{"model": "sound classifier", "mlp_ratio": 2.67, "conv_stem": true}
Rows from block 2 of a small sound classifier, named by matrix and row number. Rows with one number belong to one neuron. Each number is 128 + 32 x the weight over its row's rms, rounded and kept within 0 to 255. All counts start at 0. Numbers have three digits each.
Before each neuron's rows are labels from the 100 clips, of 14848, where the neuron reaches its largest size: "top examples" is what is common among them; "peak in band" is the frequency band that holds the peak. Only what is clearly more common there than usual is listed. The data: struck, bounced, scraped and rolled objects made by modal synthesis. In brackets: how many of the 100.
# gate: MLP gate (model.blocks.2.mlp.gate.weight, 336x128), inputs 0-127
# fc1: MLP up (model.blocks.2.mlp.fc1.weight, 336x128), inputs 0-127
# fc2: MLP down (model.blocks.2.mlp.fc2.weight, 128x336, transposed), outputs 0-127

top examples: one hit (54)
peak in band: 0 to 250 Hz (64)
gate.68:151174127109143101191118098115138170096107091122134147152117075078131098130117130156121094152150137131117120073163093251165081124130132114171098175078042130105101120127130145156127119133152108175122139154144143129122168114134144124096133111085128083152182140216146135089154120107105090118134132095103130131110205212059146141103083134150105195127173109123165162146133132154097123128101
fc1.68:130114123082111116165119118133161065077144082112144061150117132111057121131170117140126135111103190133132080103144144176137142098169170127212193129110082074105150131144129100075134128096092131163112118113102153116130171101188133172127131118082171027163146210159114159131128192108117123103133085141126137080135143158110162143137105135171165135118121054102119191126131122097113126130111
fc2.68:141117130097085086107090105124088143141198151130170119130145131134148071193150158053122101161124117077129150103123126114131075123088136150130104124171181171193099117058087131086104116092163137153124105122176134097199116143137119144109130129152189145134187164088097042122124111164160142073192067171121112092155142122112087134126146178141135179142088123129147128104121142127091147091180

top examples: medium (67)
peak in band: 0 to 250 Hz (76)
gate.157:120174158109195157145105102132163128119124096115143107120111096137110086161160160145081153176125209167127088151156186124121046167113143157145174130131203109049174110065120120158122101140173152134144153115115163143119128140114166157086147147138115119051204111102118150135121195193105116181104125087109143119138103089117119071165146149116124088075127102153114110077084129135127127117143
fc1.157:154120108104169168113103086171138111085093064073108120153146149140069096103160143161113154100097154133137199208158140118143170111128108077150176128193118144204133150106135090168091113130120103091141166121170130109103154114140184058080131184137030172143131143148079167160132104144136099102118161124112125135124120150102114132143104202130156118141126154156137078127158109136071135119172
fc2.157:193159154128123152076108091112139124129122141129132147164109125114194079137129149123110075112099172138150147119162116116159105106079143120116124108142117125042153146117133124116226175195143167085166152066132177125135163156112118083087142090111117119139116143192097094145090089107094117119117195126135191103089134129116110072215142132121130154073079103148135138116127078140191107122083

top examples: medium (65); one hit (45)
peak in band: 1000 to 2000 Hz (34)
gate.152:145064133088119128194111134128136120128124120129142113107140107181149111129139102057095215134180118153109151086120109050108132081075103140113123077119083194174119136071113105142137124163093157122089124139144143172134134159196159111107146076139100117073097106140119147151172107111195109104147101108097136118157098100104119186142117099085089112108128088121173196107113140088119220110131
fc1.152:142140172148207137122073146178124124078082161129149126155174127088160159115071113125076140131077145092140131158162157161120211125153160176185108102090151084120130146115112120110130110158079053129174104067120059168162127084173138074158146118132109124149141126114137123175137141149073171152209087182149125111196152134151126130131169152083133108098127105138113116125111095136151111120110
fc2.152:132085139151116108230112113137174095088167170119139105166119125070176119102129090121125120122160152124189101154128114076092117062140093176145096165135039105113171160154128136145097166115105173160116085152102135142105121083125140112183147164144122122123126161172194116137132120072069128126109155134174126135117128179117072172100213132181092135107168079125160147120112132136119134146173

top examples: membrane (90); small (86)
peak in band: 4000 to 8000 Hz (95)
gate.328:174142122174102078144120143114144118172116107169121108157097175159117189113112142122104181120151109145101118071130125127077084113151087122082111129142178146089103104115154062109082166151161166159057104123094107205138134133109131134123146195140155119119158081108123140104113147177098142129074114092082165130123161085183153135125183093087145082125144116156144113043112123120116183186061
fc1.328:122130162128133126168129130191088140156140095120079171128148120118149129117064105106174110123110163111151145140128125147129096175220184175076164101156182152068180072141135134138114174141186106084128174108062078131115133148155048098141118104074102090122115089146158127127170145155063125143085117164129092156144142121126179067120103116171113122143096128081102119177090106138159134134090
fc2.328:109157132098111118137124075091126145108112118147140121130125140113162127199131126134135085195120114078121135139115156159109068170083136120117175102141213104072078093135111120119135113173119107119131155113142127131079073093082149121219110186160131131091161104130135157106082095140166077165078145131079104209172184136116173077131127119153192162146144075147088109116083105144137113141172

top examples: small (77); action: one hit (42); plastic-like damping (41)
peak in band: 250 to 500 Hz (77)
gate.330:114137112124128104161179127117080118146118131123128197058123094105101128192062139139125174074112146098105110123164163137161116135132102156139193126117151155158192102184180163099155108081118094078161133145121111084149108111143096108165072128108123097138142102125096054093106218139180116181132167133102131148104107151116137161063130125147133124137123121109096144145142018147167133164116
fc1.330:178157094079057169141089137172211129186096156097073130129077122128184122125098099188116100102142169078157156213099166142109110175120096188112129091139125155157182172160105172167115145072131092153145169138093100167154123127062109130149053133139115128137097122148135096173092106125176168129112104148142082160109121153119115118132074153132137103132139130148169128161106102118123108123128
fc2.330:151105107077134116117127073175172132127156200165125140108112133152119112100146098164117084145118117143129061105076127119131165080141101145056114135174123114174152153172180157142102094127105109182188075061105059130151148147136116106110122125129145110149116191102147051128046120142136142124100157092133119134069140145132120161124174127060118107171098094138079155163100132186110101147085

top examples: membrane (60)
peak in band: 250 to 500 Hz (35)
gate.175:135088184073136066144149102174126175137132098143126124177116159108111093171198141109097115150124183150089131118176127134111128067155118076048090171140121121137099132057145096123060100097141113158172121133091215152087161125118158119139099159109135080135122207098099131186127124154134148112140108165158116129160160112112127131147107159110137091102138118171158056069147151167128127127169
fc1.175:109113132070124140125111101164136163115171135092109118131060154093062157097130139109103125135130169126078187144188112062134130149137145111092128087123137100155092124094125129165099120156086087101184126046132093147098139137126087116149139136148105060137135087060160130171108129163192126131046120126184087139083112151129114184151125126126109107134155166096060090109045144146163119101129
fc2.175:098137131088110117134125138139097118139145117182127130133128170108164190165090118155178085096104106163149140158112127121149107129127145162087107157114128090161130134099145141142131154147079146090121141131162162112097133125110139106102199119132128058137105165130163118096120173094125154179135204099192155185127136127118093253089148141098087109073078108117072083123120185064164066142159

top examples: large (71); steel-like damping (37)
peak in band: 4000 to 8000 Hz (96)
gate.222:125154109143129140103115154146107103144093116126118174144149089089125109133158167135130094109103174139123160128150101192157164129133136077158092104149147143057131097121081171113086162090125100125121126123092086183108096127173101128191087197126163121134128128141121120147128113043128127118167100120082162116062130118106125114116154108120168115090075169137121195197197131127105029211152
fc1.222:106123103131175076112112149132151123122158148112117178135125138156138126132107115115125095174076163144070131134212150129141144176109114160116175120108110137127143194173067184141155147064112133126137120100142142166142096125077145158088200191107068184144075099116148117146145111154157136105109147145180076110093141129180133128121136091130106138130151193114121149124177169123009109172116
fc2.222:090142103093124076083128174149137219100112139115113125098142154084152140114108115094081173188098160157138110122192161118150106106113075156151113192128126102124095189171137112180136164185156062125104143127118128137076097136115111087096163120166065145117125128123136136119098146124127186136126120120110154167142121136134139132128144045141133162114108146092131179075080047188135132092197

top examples: one hit (55); rubber-like damping (49)
peak in band: 250 to 500 Hz (53)
gate.150:134159131130147132145192111131195131086136140117166106156097126074155175104171121113130091152113051157154126187087184122064134113144089145100148105126086118155102154109135087178142063147085147100174146111132124130151071127153150133127175089123133150076121093152105105101115113119158142153130187147153160100086123120103149141129129122179065109169082064116179121108088178129033122168160
fc1.150:072131137116143203141180186172118129068109120147149115128120153116144201167126188128124141193162140138134148137136132133149149093100115137094155101128099076129047172152119113155152101150091081098137166151113147104142178165159137107150166079164086102126079143130192036131116124131194103154169153126155146120107137175200116155164154144160133167126103081131133067114107116156127124088145
fc2.150:167156140159125149104143126141092079141164086170128173100101077109088098110082163122176129146119086082158082151110176219141104118115133124184144163109104192154174124048116147132131109099158162139181082133171123142139148062103119137142105144109036086127077097079144153171160113100127128131087144102124158143101128152121082174126136121133104122127149117203080146106086094142100170120119

top examples: string (78); large (69)
peak in band: 500 to 1000 Hz (68)
gate.137:135055100139131137166092123104128183111118105155140135072091115157116154084122152137177117072118105137154131141119121113064154182107185105125169056106116111129166126165156096147102141086120128101175118175154110130135156153131153119182136136140136161094171060141099127092104090156068167142121129071127088128124084203142121092134134207112124153167118158190182094128072142073079144162144
fc1.137:115104137078090095100062176142125197130150129129143128139134156128128117110073138134107077154089087199130091105144092156087153182054149174131118114073116123129118126135151145144112073132124133095115149167147097140143144114188126121119177056110059134061097090150128110153128149132176125070148127157139123163087168103192163153151076084206118136093140186157100168106131133140134158108120
fc2.137:104194126136176163082112111154121121144103128129091069066119072141125112142021061142166151120130116115129113133059156108195150163157134104126133177085177096102142118166137117110157139110101108077065153148116124108129133140135095088152072103098138143124120109146079086124131133128124168046144140147108114156102147154107124062099157176127168098083105128145118085090160081089171132133075

top examples: clamped rod (50); closed tube (33)
peak in band: 2000 to 4000 Hz (57)
gate.3:144143098120130151080127122098152131165139147125097104135168144165098128081157059126094128102133150177097154171069100125063180123136075153107178081129086119166178171166055161111149093157142136114120077164162134128154101156153125148118122122123138196106101159095071187150128158219161126103128140128104155090173115100083142083113089152132170156174141172106118160081145120096110098086157
fc1.3:140148171146103125091118122139087155122097140097216139169136146170094113127125128136126140150097131110097105127077081133113132116109125171135010128080130114146159144141119134153140146112072051074114213119139146153126104120112147117130085100087118193169128173096092147059102206092109109162160115156123138112095130070142113176124157099144111091106097192123163109093170112116139166142102
fc2.3:143147177124137098163148097095191130133082147110157151122132127087145138169092125087157125139129128098147103065063163120076152124120160116072081103133140122104191147099112101086100124081122209097107138137105098088103126142189128111181076145143178111187126121118149133066134096092172144204081098095142125106104083149080183113137141072163146153118159115169129134129157162105084066153143

top examples: membrane (30)
peak in band: 250 to 500 Hz (33)
gate.202:144138148155143085173080147056081082093118140121117101113133125117083127099105175150116080094147081110156117101103141136128106121132148160136135167113126172183092128145121134134138129201127141173057124066102118143076138117146177106112123153145093047153108167159145085138126137114129095100215114096220114144127115117152174133090124117086138131135077113131093145187142202152128154172186
fc1.202:077107196127136093178064156165179123151146126177125144083136116130140182084154153113130138198154119128108078117143131105109091133070119143146105095065126089144160131133131079144104132070134098129147180147102116163130139128067139163062169146143136100074159109141172124148148099164121131130203137142141127114184043126106111129080087128119106170080110119132105095210137076126122154143163
fc2.202:121174181139101122103133109124088109161120103103124099099157063115124121102100116113125160110166147104108155195136143082122064064098172111134102118136133156189118127166127158147146119100167207035106123074119169121140127085061166150108133125134121136083143120132121149148154127168191091140121074144115135096113195094120088101038130153122111138136088150138120187117137078083084106084138

top examples: large (63); one hit (42)
peak in band: 0 to 250 Hz (71)
gate.31:132089131096152126143140096119143158112080119144191090144050079209156120162085127170129088097065109143149158142117158176157120143148085165183138129147133134115118119138098131111150118138148155126103109096110118120117123133106166128186064100118208109106114117171154124126142160147128130121131045090173097133116119070144171113201080100101103165068133135192139130071173097141165079097139
fc1.31:139108135182139147083146127153106109170137108159141122153160151114105142141108175135048137113164151135085110133191119116084119105122127110114160170149118127083156044128197114118096132159093111123156201131141162142148119094088237117140148169109115091168108145184099137123119092125156115117153139182081145128192133147161113125098197158136131064130164157114040090107157139128105102169124
fc2.31:127107158163151088167183057065118107102107130210169128066113118088101134160100139063156110130102159126128138140108095186133151141106167150160170131177133186125107136161193094156096138129097180089125097140164113116144136098110112137123142143160120089165112141136124118161076125098049130116129084151172133137112127146124134077074136128094129080138128120077105151209099123124034101133142

top examples: clamped rod (75); medium (69)
peak in band: 4000 to 8000 Hz (87)
gate.321:113189109165137129142104174174137133120152098146122134087137145134142087107120164124057141132154128075174129122103124173137144110161150118082117174090157076105123162117071178159162086112122150148099123085130127136062178114120109178142182069121112133116044121119211109100149206126124127040132128079136110150117151106102104109113131145135140136159160097077091128171111050154175139121143
fc1.321:113181158174129166216101071139125140135128097162123155066135152146121078126118153159110159129170131109115110084116143051125153145102125125141130111171101106155103107163094204170088121163143127149157154142109087050096104073096171149135197131175203147106175138137126188156156139111043176163134134113131136097089086090104115114156160125142138159147137127084097088095109132120133140136138
fc2.321:162210136134114131169150109107097077083062186140174129122117136137119136147117163155136149194158112105168155166143099114098116127131153148162112115119161130125135125099085195119141162140084174097094181128143136117126108029097112109128102094080134140112109119095098043114127159061080117134109171131122087196138133141125098139192132132099117220125148167098107163168148136136125115102170

top examples: small (71); round plate (61)
peak in band: 4000 to 8000 Hz (67)
gate.251:115147149091187128162086150122080171083167161139166155111136134130150145111129150104119124127221092116136096148103130162073128143155104189140113100108064096145133114214145117173094108158100129165111141158133171080100116125101138137143192118129099108147106155058161125130108106090128160162183126093114106166046127137153183116084172152145184160112144183078208144135133144109102128125126
fc1.251:149172137107095106118129139091188113120139147128149091119154111112131136157150129196105121132074133134137096141131138086164101104119093131133162061135169058121181122128106152171125200068135056163158110163097129085075154130089122131071118191170220138160137161166129083114155094126123180123115157098126137153174134089118105164136077150165079089111171127132161182121161136143095088151087
fc2.251:130146131125144059189125154125060102149187151125128131108158085094181149080181144098148100130104157110132074131097191061095163105066117119193114132127144076129130117088120165142147077155128129147107158097118146126083094156087126146106138158096168085140120105107158119132070103157108110123163142183083101153125134107113092133194204104130087157140052176169106080140090138123120141106127

top examples: clamped rod (31)
peak in band: 500 to 1000 Hz (51); 1000 to 2000 Hz (32)
gate.293:103135121139096165115093084115130186081124136139128145112115135116156117198173131138133126129108111156098146113163049101121130071157103106161131114137108146098132130158179108146085147153163150079179155163105112119100116125106111140145049080096126159105100151148108113165147184181122200086089156126130127165162087079153170170157109115152149080147080106169111190219068118105093160141170
fc1.293:044125115089174130154116200099105141126094192108131132111130129106129199153181086122158108085097123138106119169105124129105135089208136124138107127140125076144152136118129190124147129149136112132102081173173143103077208141118116089140150133127114100155112166113121169131119191127130092158085133123104170163040108100141112158121182170169142095111065122145121125102087103100089203098133
fc2.293:086074143064124112096143156096120128116136153123138132108110152160136124110099140172108159144158080094058133086207118151169086114212140144105179090142141150121091230070121160096132108128136137117136118104123079118093123176103165152132129124081138086101209119118157174116125104100139111092113084165134184133080098114105114152153133137147184144135130161089107144189063147111115118141080

top examples: rubber-like damping (36); round plate (31)
peak in band: 4000 to 8000 Hz (76)
gate.258:145066159124142102158127057133124103187176093135121111160177137083139167065104120181070105141051119233148139181092128100132158105088096043128137089192195120093145121078118112174152162126113121128116126137073141153122170140132129123161137129123107139088132116115104071177147111145113131147145124136140115151140156107145125133151100128119114113103151101107159128143182103092109194191153
fc1.258:188144146116034121123072133135125130126161063141120136148128119086095140058150078168085042077145092130101164142155110175131114084161141119229142141154127092147095097105130173158093112113094102080115160122104171157096173126126140141181140108124137127106073112130116158144109123139120149153143127187160125103133186154182082105185098135149112126112117102136111108178148125108126206122137
fc2.258:097115145135118128152183103101101142153148088113117102165117159109117136075122085126167182119157111178093150137140118170114137118088077116100194102146172124176147061162143083182103131117131106152122119138151154139137083197184099154137122122087200076142080138107087131119101153090095194118160192163149144128129158179096117181121072083126136186158142098114149155136172094087164169088107

top examples: membrane (37)
peak in band: 250 to 500 Hz (38)
gate.302:138156100127143105167134126085101108181156126119128109178149138133126085141067099102123119142110075173156125112062187136137124147060129108162152121144131126140095119110137097181169103098075124067152164133115107115114076130197153180095103146118126062195138137169114126125106114107127099126136134107119170139200116123118039169095191147149143130104173196189193100084143121153155103138131
fc1.302:116100142127162140120137170210141157117086170115122100087125098140112140144095133139134140140127169083096147082123123105163075119130154092143147106097079179126096116111081136171110177139155133072124186154136185171048138141048153097134128107137145137103067071179091149144150123147093163125163184190154064191121096131149130125160144132125166144166142071155093112100161154101116108158179
fc2.302:100185118112113150068137086144143061149083076187109181117113144119125109050144093066122082117125128131145190140160093129133120135147113085100105122162181149160124116163117097109107113096181108175172111168154116109096131150121138123130128109136143167146086123130140106127094047158139115156062173127198182139156160147198122213084107112057139118113151134147147135089110105128133103140153

top examples: membrane (64)
peak in band: 500 to 1000 Hz (38)
gate.214:115113137144074092139099143215106188119127140154112176142103132142132140022130157125161181161141132117158109141199146135116124122126156108126113164098070128132147125183079125148148163140108133144104092156131178216138098113142156150051145140085078155146159115141150117169132184111087145156187133166138167163115087092091116191107105128101165139123051106120088104147102124131109158146148
fc1.214:131163134139126117199130125139137125123156107162078182126189141135065122154107185147145163131102060208103125092093124144156096154129138145106117153164143114143125077109172129132181122064151127138126062121087130117086193096142093099097071155088164100120129159110159143140139145115121136131101108132108195136114108121125054174080072173063086129114132184078146103176094152174121120119135
fc2.214:112119081048163112107142056166133171066140097153138116131061142113171192155150166100084058106146167140078170105088124103095124124069138138096139196141047162143128109143091127119142096123150172140117130101096147146167172136078102185111161181144140081106110133161101072094109146102100101179153092135129113148119154106155125154092108078121121141183131103161132134128137100109102123168157

top examples: large (62)
peak in band: 250 to 500 Hz (61)
gate.21:139116136141095146106176150151128149090097159143156131124105144132159144144071155123136114090097104156164128161096128059136125172117136079133140072108142136131084144140119143091145185096159154097174127173117115116080086089138177095117108095151076109140113190137113120144131116175128164111130145082192089243083192101076114099098156088203094126149081123181136136105060126104139108103147
fc1.21:127126117139144121169154083113156138157041129128122150092111059141150079132119142129132128121130107050140163141117135110191130152103130163105111182137164151162123131127119131119101165168080100128155137142137078108085140138129123079178122105136117091111168130076102088127159153227108096087080164079180139131128154106081216170199112137118121113126081129141139132087076118158128170105054
fc2.21:137108157149129077136132129117143140156143167124120197139185107125140152167096138162107057134178113179104091113118107103153124154140152160181107173123121121046137127183098120159131144160194102099169065150103162137046081090135122097177106133163163149077131160143166137131100118110128166141121062129164104130181135187158186109157105138120116157176142137110069057130125134121148156085158

top examples: medium (76); square plate (54)
peak in band: 4000 to 8000 Hz (69)
gate.93:150134139111169104178157087084133074152098141129136122136115154192083168096132105076121176163130148072133069138138184111151121172122108166152081099179128122121144161098094126122194111145146105100188098140109159086042112178116070122152152115147123129072099112119042110147130156184122154180110110083128129213098141128130115101155157111123126105119178124161071151139099128075135128131120
fc1.93:136116124145130141159133091200156133126138120157108114090098056105115100141167088116189162149136124101123084074078124127117148145066103096118130123159083130100090132099222178177190166114129121212136148113103140139151143133079184198121104124121139122128149074190128098129136143088159145133134196127140116105167131141133091134110149110129168152156104171099175194116167107091143166177152
fc2.93:078096143051140159099112076157155186133112128108149129064136071106143119160117097091114145150129065167132155142122163130097129162154128139103082178122137174125102108137112091125054129109105080155170111181090131130167137123213118107078208134151148081109141137091135078096153153119087122142145047182130132095123114115099169136132140124124127178099062138091092084097118123145087095145131

top examples: medium (70); bar (31); ring (30)
peak in band: 2000 to 4000 Hz (68)
gate.283:132139095131084118128091105133154168129142016108094200085160134152133150099147096122123156205144172169124138159121103131151166113109126129098110137119106135158103149125157139193147132100108106129245146090079209149169105082104128068206171129119099075127108131135139094123142129125152132152145129109126073081127192132136073126168130154107112142147105127123113142123165088095116132096100
fc1.283:191121125116132109094110075052119150126122084145140149165103183064183184091097097119120074110112200071158183133153154122062136142132140079142164109141134124058125121105140178137127113145144179119146132108095109161143126064155196094111141063098127103130110122131188130157215148079124140114153103153122123122184143161164142114103148154148075111110125136119150155074111152130145157138146
fc2.283:150082112097149144120191112119119095062132122156123093134129104128130156110132045117160163156131083129126167127072087087094122130144057190106119113144147097100116141144139148109201132162075122127158154124135109143120104106120134081141096086090186156143130144138084179108128129182145144149157180106129078143066171111134111156128211030187114141128107113138203128099147161116135137168130

top examples: small (89); round plate (34)
peak in band: 4000 to 8000 Hz (90)
gate.327:119170123147126080133148133122203149149129165146166145195105122106150137112132163099106079093133022178140181146100126137076131130129129123170123155052135133140102108131076152174117145111183130120138109182192169106096112136133126120143143168106110108043123090135141101114167060150121130107156168169161080124125156150097125075083075183097163091103165160083133128168137109150100137123128
fc1.327:130145111088139057093117179115088101129087157099125092073110179189125136147140130099138070128077182109148158101119146129114094078130096120095165127095146166153133143094152123125170185162149187121164118156120159129221084118169153144130095126129172098180066118123125129167148114077058146135167113151140149102104118166146146118122154173055108148171123110163116169129182155139106150172076
fc2.327:126203122163084138173098102137115130131124134185099147166108094117070148145168150100152094140153199123132089129145117117037112073123086117152075108142193128110115117128143142142175102109114166118074166078125144092153100072130139125158114124111131133136130136111050163123148135108113172127063131206025179139148145112170113106143144078119135183127108183102134144126126136108093105139156

top examples: string (30)
peak in band: 250 to 500 Hz (31)
gate.309:089085177164128125182149129101174144111129134188139069170118104138163183111150126120167099102152152102202147131157177120135129189158150177111114127101113130178133147144109115105053155104136081136133151133120129140085122104096120130091149112162120057101174124164129071125148075169048135154112121144138090149142143148063125073118142097061053140083146176130180087156163138133121117114130
fc1.309:159201127127134125140160147123100123136076176151046126150117102172173193131116119143138109069139104163087138162118112127117133100106131158202058165133189100149135169147108168086094117134111096159136102060131103135099104115091078181133087108078121081095187157128128073188134117118154126130065105162136138157134128146104110125137132093135074117147127125127126078135118044078165106093137
fc2.309:077135086130122137061128160099149205058133167113072124116143190092123139167151138165138105129128124119140137163116177149142152136114111175126131138190053099165128121127146164121134146093180125193136125120101136120082145109113127124187060088101131148125143141147113148149121102078091118113129109011161179125158125103163125178137136138093147122127170022155087101111136142106144134142127

top examples: large (63); membrane (39); string (30)
peak in band: 1000 to 2000 Hz (31)
gate.227:128111149119183125177127133185116093149112103131120130123014126104149131119180072132085085105171117096140110165111094174104135181118135205082165153097116132090148181098159095075147125124118144142146190080172133128110188096143073071130151122137150143156133162112113122145101097103080222105108152107063119117125105165139106199138121151135140116173121157146128090135139142130161158132141
fc1.227:177103131137065108101116149079159116110139189138133182097143146123095104095109152140108206124145167136157075096107096102150115069151113121183073075222111146142085129132176111145128134111109123110149077192153184139111119178126108204110123088119106112141107118189143115106135132079109119163099088158130096064151103095116142084125131118129098101123063108106166130175138109171172120100152
fc2.227:150172136087141143158109172080173132054132072110191131126139152161125123131121180129109129137177158063127126126079196146120149184135101080118132094147118137125159157127169087109091180127166129153118158115117142062085110105138106097122140103112134140128126052175039152155157101174111140126100137118095115069103147155139144105131126110154071094176104122112127125085096141094224125072135

top examples: small (65)
peak in band: 500 to 1000 Hz (76)
gate.170:118106113128164139142113110125121096073129166150113194121145167088155125132131118128140145076077148174176149141122191133171101131161168148135164193135153162126143090198155118134184116115092090133127121129127195055053083120132177107143237085187103167166083078149145125138133128149159111115128169129114128146077094150111142166162106122170133159098146111121137146137145206120118162130121
fc1.170:134149081100092175098144126121098055123124158146119143135128131101166156096187097149087169105144117066199096105154107118108139070100123083111231172143160152110113017155160147118174077095080141136114112102121184167145147114134174125149147105078143118152078078106147110160153128128151112166124076084110138117125105127126091170087104128151144176112143169176105123147089114107133121140133
fc2.170:132120139104150150144197141116127097128102164113053139124157136115109121140139129145167122090175059141086101106115208177081114153135147128127137120145091197156169171135141046117140132148126084119100078112111163146128160131103107125152121136106148140120183134116154123166140046143148201150138127116126141162057160094118088085109174079129150106179058145127101151134094169134165102202157

top examples: medium (67)
peak in band: 0 to 250 Hz (55)
gate.274:109094124124094107156129132128139105138163094148086134107130102130150176139158162138064130154138152136106134114093071113119060157135098113120118070145138125185153111077154103114109188149152135137056123128129094171127110151129082147163107068111138162215158188142203182137150108129093205134149120159128222136126126116128097091067075158146109123083170125132120144135176166111102173125091
fc1.274:084104113162122136149084205138141081110143112120100090118149071159162125127147120084139150126146134073087068092133099103215126138150107105124112054089139110126057125167211126129110162065103125128094124115145140180139175134133125146152105104136157135131120101121144117122136138048143112090141068222181161150104151098102128145142118172134146153118171142134094176095138059110161117140139
fc2.274:138128084179147184127154053131119182153168139191124104170071123172113110124097100119177104089097215149141119132115115106127110134136113095100160130121139118091121132130199146127133129136053189123136045143143092178088115127054062120107167130119124110125103140128119123180153141126123115114127160139128123132045195058192138133127160149137178165135138114138127085100138159120122095111129

top examples: small (90); membrane (71)
peak in band: 4000 to 8000 Hz (77)
gate.335:115122098158124143187144098104109116163212118182128111166142157107098197090144151187091136137115183125032168144055155123165133117125099127117146134164185119100214137109132139170152129126131075142112132111127106091115112146107152067116126123129102152162145160136130167101145121157144117088171106145163218124099133129109131107071119122127107124156090154093193102116128095104049145125163
fc1.335:098121150125168045110154119118143136105158147095141121104095122150170082131142153091158131103128096173126105097173106176162128186152182121071129140111122133098151185189130102140123080159096183186144165062155118101118133099170106169159116158085092159181168138114109110196105122126064117137133078185129115111192091139080172137140149148120127106138154163094118163096128132154150054103082
fc2.335:133066091114134133113102128131151097140201230195175139149171129145131096132103098130140117171077149081076073131106170108167114165142121082088077100108147122145074088151153092077118107159114104103074118129135148131131144148108124123125128122151157187116189155164166089172121126100074122128063126122165138153136134143152124100080178203167126138186104162136102121141110120180103117098107

top examples: membrane (45); muffled (low-pass) (34)
peak in band: 4000 to 8000 Hz (70)
gate.181:118107100114165139120171204182199065143129129150119120113155163119148118121136143132166072115098070146111159102127116122130181127156119121094108090131151070155082174092127123065119101140089123136026156128119170117099154116188144096117124116183089065146140157121088142195139102137125074147109118143106121098162153156144100102108107111155070162071150094099175179161114117139125074171127
fc1.181:123180108153138127114111142121179130147161103106141132132137103132141069107149196183089135103150041100122094070139136107122156176124099097117101149032070178110158104111093096098113229137131132141106174142146079142118113107172145119174162128122165140129124138132144182119112171130132093091140159089152130178171130137165177140116115136123066071103113051107150167138173140169108144139126
fc2.181:155116158108126107167129168161120098173128151116110196145108128124114129121068133113147145143085131110085173164084137147160094105141119161147127147129177104130107097158133145132134163112166089122146119125119084108151181177176170084179127126142076166122151105108144164132144118077077105132128067192119141114069173154164106098126070135140101119216118188130171184145131228106068163096124

top examples: membrane (39); steel-like damping (36)
peak in band: 250 to 500 Hz (59)
gate.199:162138121158166090060111099098138218135130121145137094132053136141103132117123146098128078108149134109115142145066091119111157170181156103127151135177082138167130128111135133120123118110159155170137150107152106118111126189179120108184084116117114127092170158118151098111026130084175134046104022088134128125131086100099169132094154132123142129129118132143112142084097130159052151146123
fc1.199:074089117151142133071116110061185137115161203174164113120100120159128099084144125132118129100079117130151134153129182159151087134117071117134125099123136172135096085171166143115083149150103123082143176054108167123103146127155129144120146194049136082065134099150124181140127113107098125114130149133136155103136080155157081118100076194125127076112115149196147111055109152150139128147082
fc2.199:108124093081144109111132202120125101170149148120150114130134103131105155133121162081079156118156206102115081121133138119141098179102078160159121132114151203129117187178136068126134127171134100121113075123142143160118170128174250151137157135134123149134149145145185130150118089125144189071047139142163161155101148131122169184130126182134102122188162093112109098119093164143146145137111